{"model": "image classifier", "dataset": "rendered solids tumbling over patterned floors", "train_examples": 48750, "image_size": 32, "crop_scale_min": 1, "horizontal_flip": false, "cutout": 0.25, "targets": ["count", "its colour", "light from"], "num_classes": [5, 12, 4], "arch": "vit", "norm": "layernorm", "norm_position": "pre", "hidden_act": "swiglu", "mlp_ratio": 2.67, "head_dim": 32, "fused_qkv": true, "bias": "all", "qk_norm": false, "parallel_block": false, "dropout": 0.05, "inner_norm": true, "patch_size": [4, 4], "conv_stem": false, "layers": 8, "width": 256, "positions": "relative_bias", "pooling": "mean", "mixing": "mixup", "loss": "binary_cross_entropy", "init": "trunc_normal_002", "residual_init": "none", "optimizer": "nadamw", "learning_rate": 0.001, "beta1": 0.9, "beta2": 0.99, "eps": 1e-10, "ema_decay": 0.99, "max_steps": 28500, "batch_size": 256, "epochs": 149.7, "lr_schedule": "wsd_sqrt", "decay_fraction": 0.4, "final_lr_fraction": 0.05, "warmup_steps": 1420, "weight_decay": 0.2}
Rows from block 4 of a small image classifier, named by matrix and row number. Rows with one number belong to one neuron. Each number is 128 + 24 x the weight over its row's rms, rounded and kept within 0 to 255. All counts start at 0. Numbers have three digits each.
After each neuron's rows are labels from the 100 images, of 14848, where the neuron reaches its largest size: "top examples" is what is common among them. Only what is clearly more common there than usual is listed. The data: rendered solids tumbling over patterned floors. In brackets: how many of the 100.
# gate: MLP gate (model.blocks.4.mlp.gate.weight, 672x256), inputs 0-127
# fc1: MLP up (model.blocks.4.mlp.fc1.weight, 672x256), inputs 0-127
# fc2: MLP down (model.blocks.4.mlp.fc2.weight, 256x672, transposed), outputs 0-127

gate.171:131137091149123143103106086147140149125104131115144081119151102153132113150114110121110118173102166140123122096158125129103104066111118146144109126156100160100159153116136134141149103128144136120105069173101137096102154101185156085114146117148129144162094160126124105087152132139131092189079123097113111102109111119135147112143091163138178173152155131168135123111149137145107110133133
fc1.171:089133130150139105127128111115143122099118132107152146099113136101101095137141102105115158165110143200146098092127103147111152139080093104159122124159124132133158141133071127101131120116162088114139120159159149119107122124134133138183131131109096140142130101096115144135150130159128140138128148071159120116076130102093125150136125119129152107132112144161152113118147155126117121149135
fc2.171:124125078140151071122096142087163120120114126148156138114143137107093122108125109141124102097136157121150150098139113120144162174110118125139151090179136163148161098123120105136077141114113101124104166190149117117163145141130176160149107117168113131158138111117115115079130104123148083141140130094165133112107133150164120163148133127121122120173140121126131099125130107142096158108097
top examples: count: one (56); grey object (43); its colour: grey (31)

gate.76:169093130105123114170094128145117074086141128133097126148154076136121136151135110102104133113152082112115134099085146090140106165075174127114104128184117135154133106127141107131120108129120115129083126112148097120142126091190131137102160106113152136112143143163102088163104136158141148133113165127115163130144103169140156137140149149123126139107114152145144116114148159141132150094136
fc1.76:119112135120132127180077118122135093102128095111159135138131107111143137144127126130113145152136181120118162173115200120118126119095121170109095088155130136140137128104135141124128110111104126169124099144088145112130124109165129076112142131138155142113140143107098115161097156106125139150135162101137161154158130144143136138095151113112115154155113128160139110079133118140142143138095
fc2.76:125126128130088169137145115117104152115160126138147167117124112118142108143172155111113124162141099153134154102148096136117144122145113105168157173124155145069140160127149157112099184119151114121145105108102097141126129130064093156153123128141119192114131139134141126125146095100089105127132155120165098119126115096135053149104124113133142146146139099134064111192113120136085113157098
top examples: count: one (72); light from behind the scene (69)

gate.132:144128124135152116105105151091158148125125085136110132148140134090149165175141080122107121131138104101109115154140129123122105122139198134139144160160121061075131128081152112123100086126152121110108133155085134154108145125091116153115114139131107127098178131175125096102113120089140141095120159111150122122137097116114113125114100175138095160092122147131127153156121128146107112098144
fc1.132:138108115100126105109092118105142121100158113111176148096111146121106123128055113144127190165109131109124151122115099128147084115132103171111141114160146073124149082130133088145155124191149169135127141154135137101137133151107132141124109108114087116099129165110120148141109102144113144107130115211083138120157121104139116097130140121143131126113157143133132142116138109147116081158137
fc2.132:138158155131147138109154161085141134115113154160116137141105134106174180171148094160124124121131096155149138124132149115113132117149130130122120125142107096094115120116118130076062099119128137108104126126111110115132132141121146113135108094149109152132123114155091150137120143058120132087100131088149108123129111147138162136126093127115130164092147126172126143139101121116146160051151
top examples: light from the left (50)

gate.169:157169120140122094110139122115122117105147099139109128152128110105110121142145120104081148107187131130088125086132126123147128090103158111154120110158135128139184142086147137187134135121125096098120153116124109090138140078116093120126144072115161170097120120105124121156148109160132128091138176127176135090154119121103110127101156107129150082107093096121130104102141123116121113098106
fc1.169:112089147123128152160112138132152123143118160089143145111122142155143120113105144164175104143078119143156123168114149130131126153155100145113134150091122144130090111174121117073124111155136173182110135114129150149123101178133150115130108159156094088156138143142136118099123131106122122154115083146077125159112136133150156123136098151134095171143156165131122139150114149132132148162128
fc2.169:182096105182124098108072160119108129163128125068099138091098120116179144140125135150156135110098098077151107138127153110154145130161123097101174127059113139151147130131122124092141112133123111126076173113115162123104124172129167125133141108120105066149149138150122136113099150135165128136086128098107128147153122140108141111135095164134092125134119113109088137105201138142144132134144
top examples: light from the left (51)

gate.467:177093164089124125129099143166159161124115141094089112146160135094140124135166112084149132125127113115122112122175141132149155104145145131175171159171095069114083183126134125154129108102148132172104124122132123110122135121100109126139107081153107110121088159152115104139138117131159154118114138118137136112120119165141134091135127099144108113116097076116117146186135137103123125097124
fc1.467:152119178130170091130118114120135141165144146130128137140155124127086114109128137112127173081104127132132123128144134140113135144141096152098116115199118093148104155096086130089099138137100140100126124151151122121136144154113180134124149150157137114171121085134110129092130136130151134118125127169096129126095137147141146098102090124057140121103154188109130119116123128118087166111100
fc2.467:070145111081117132160159119105090104086112115129121143156116159130153147160112105170087114152151144160134128131091119106103067173108137116132123079110118165132122101141147126135147138143123133123130112111091128119125117094120099114117145145093162157128150133135158125173097140124131108116152114142116115131161077130104105102117153149154157101163127148158103080135103097109139121155111
top examples: light from the left (51)

gate.410:055120082145126149137109126125154099114117081144135124140127122160111130179110159119122156123129166092127166148117153106145128114152088154114106148141118092105121121097120108099092140143113091096115158122118106173098118122171109152156137140108110119106150151135117131123103144157120122156116129128126107151120145142134137135118114165153115100066173170104134127169125103192107141131120
fc1.410:170109142175159110128126126176122135109125173106072140114103125111121153084116116116122140134112125158131107131134085133138150092098182097149129116130124131143145133133157137118119121144155100167188111142143113163135111153154129166113111106121116118125110099111097146146105116140140136133128155128123155151136134169131119118119114139098108137130111149134125143146133122137146113138103
fc2.410:156107140159145126152161126124149138130138123129120150085128091094099144091141131135079098094154119118113141155113125096146149120111139122107132179125100133157121112128147112146143117090138158146095129112166128134135153154117114125121175117170166125154090095144147176103093111104218163154142151124122118143102135157119118142081125136133110100139112181132121131117121125137167100120115
top examples: count: one (85)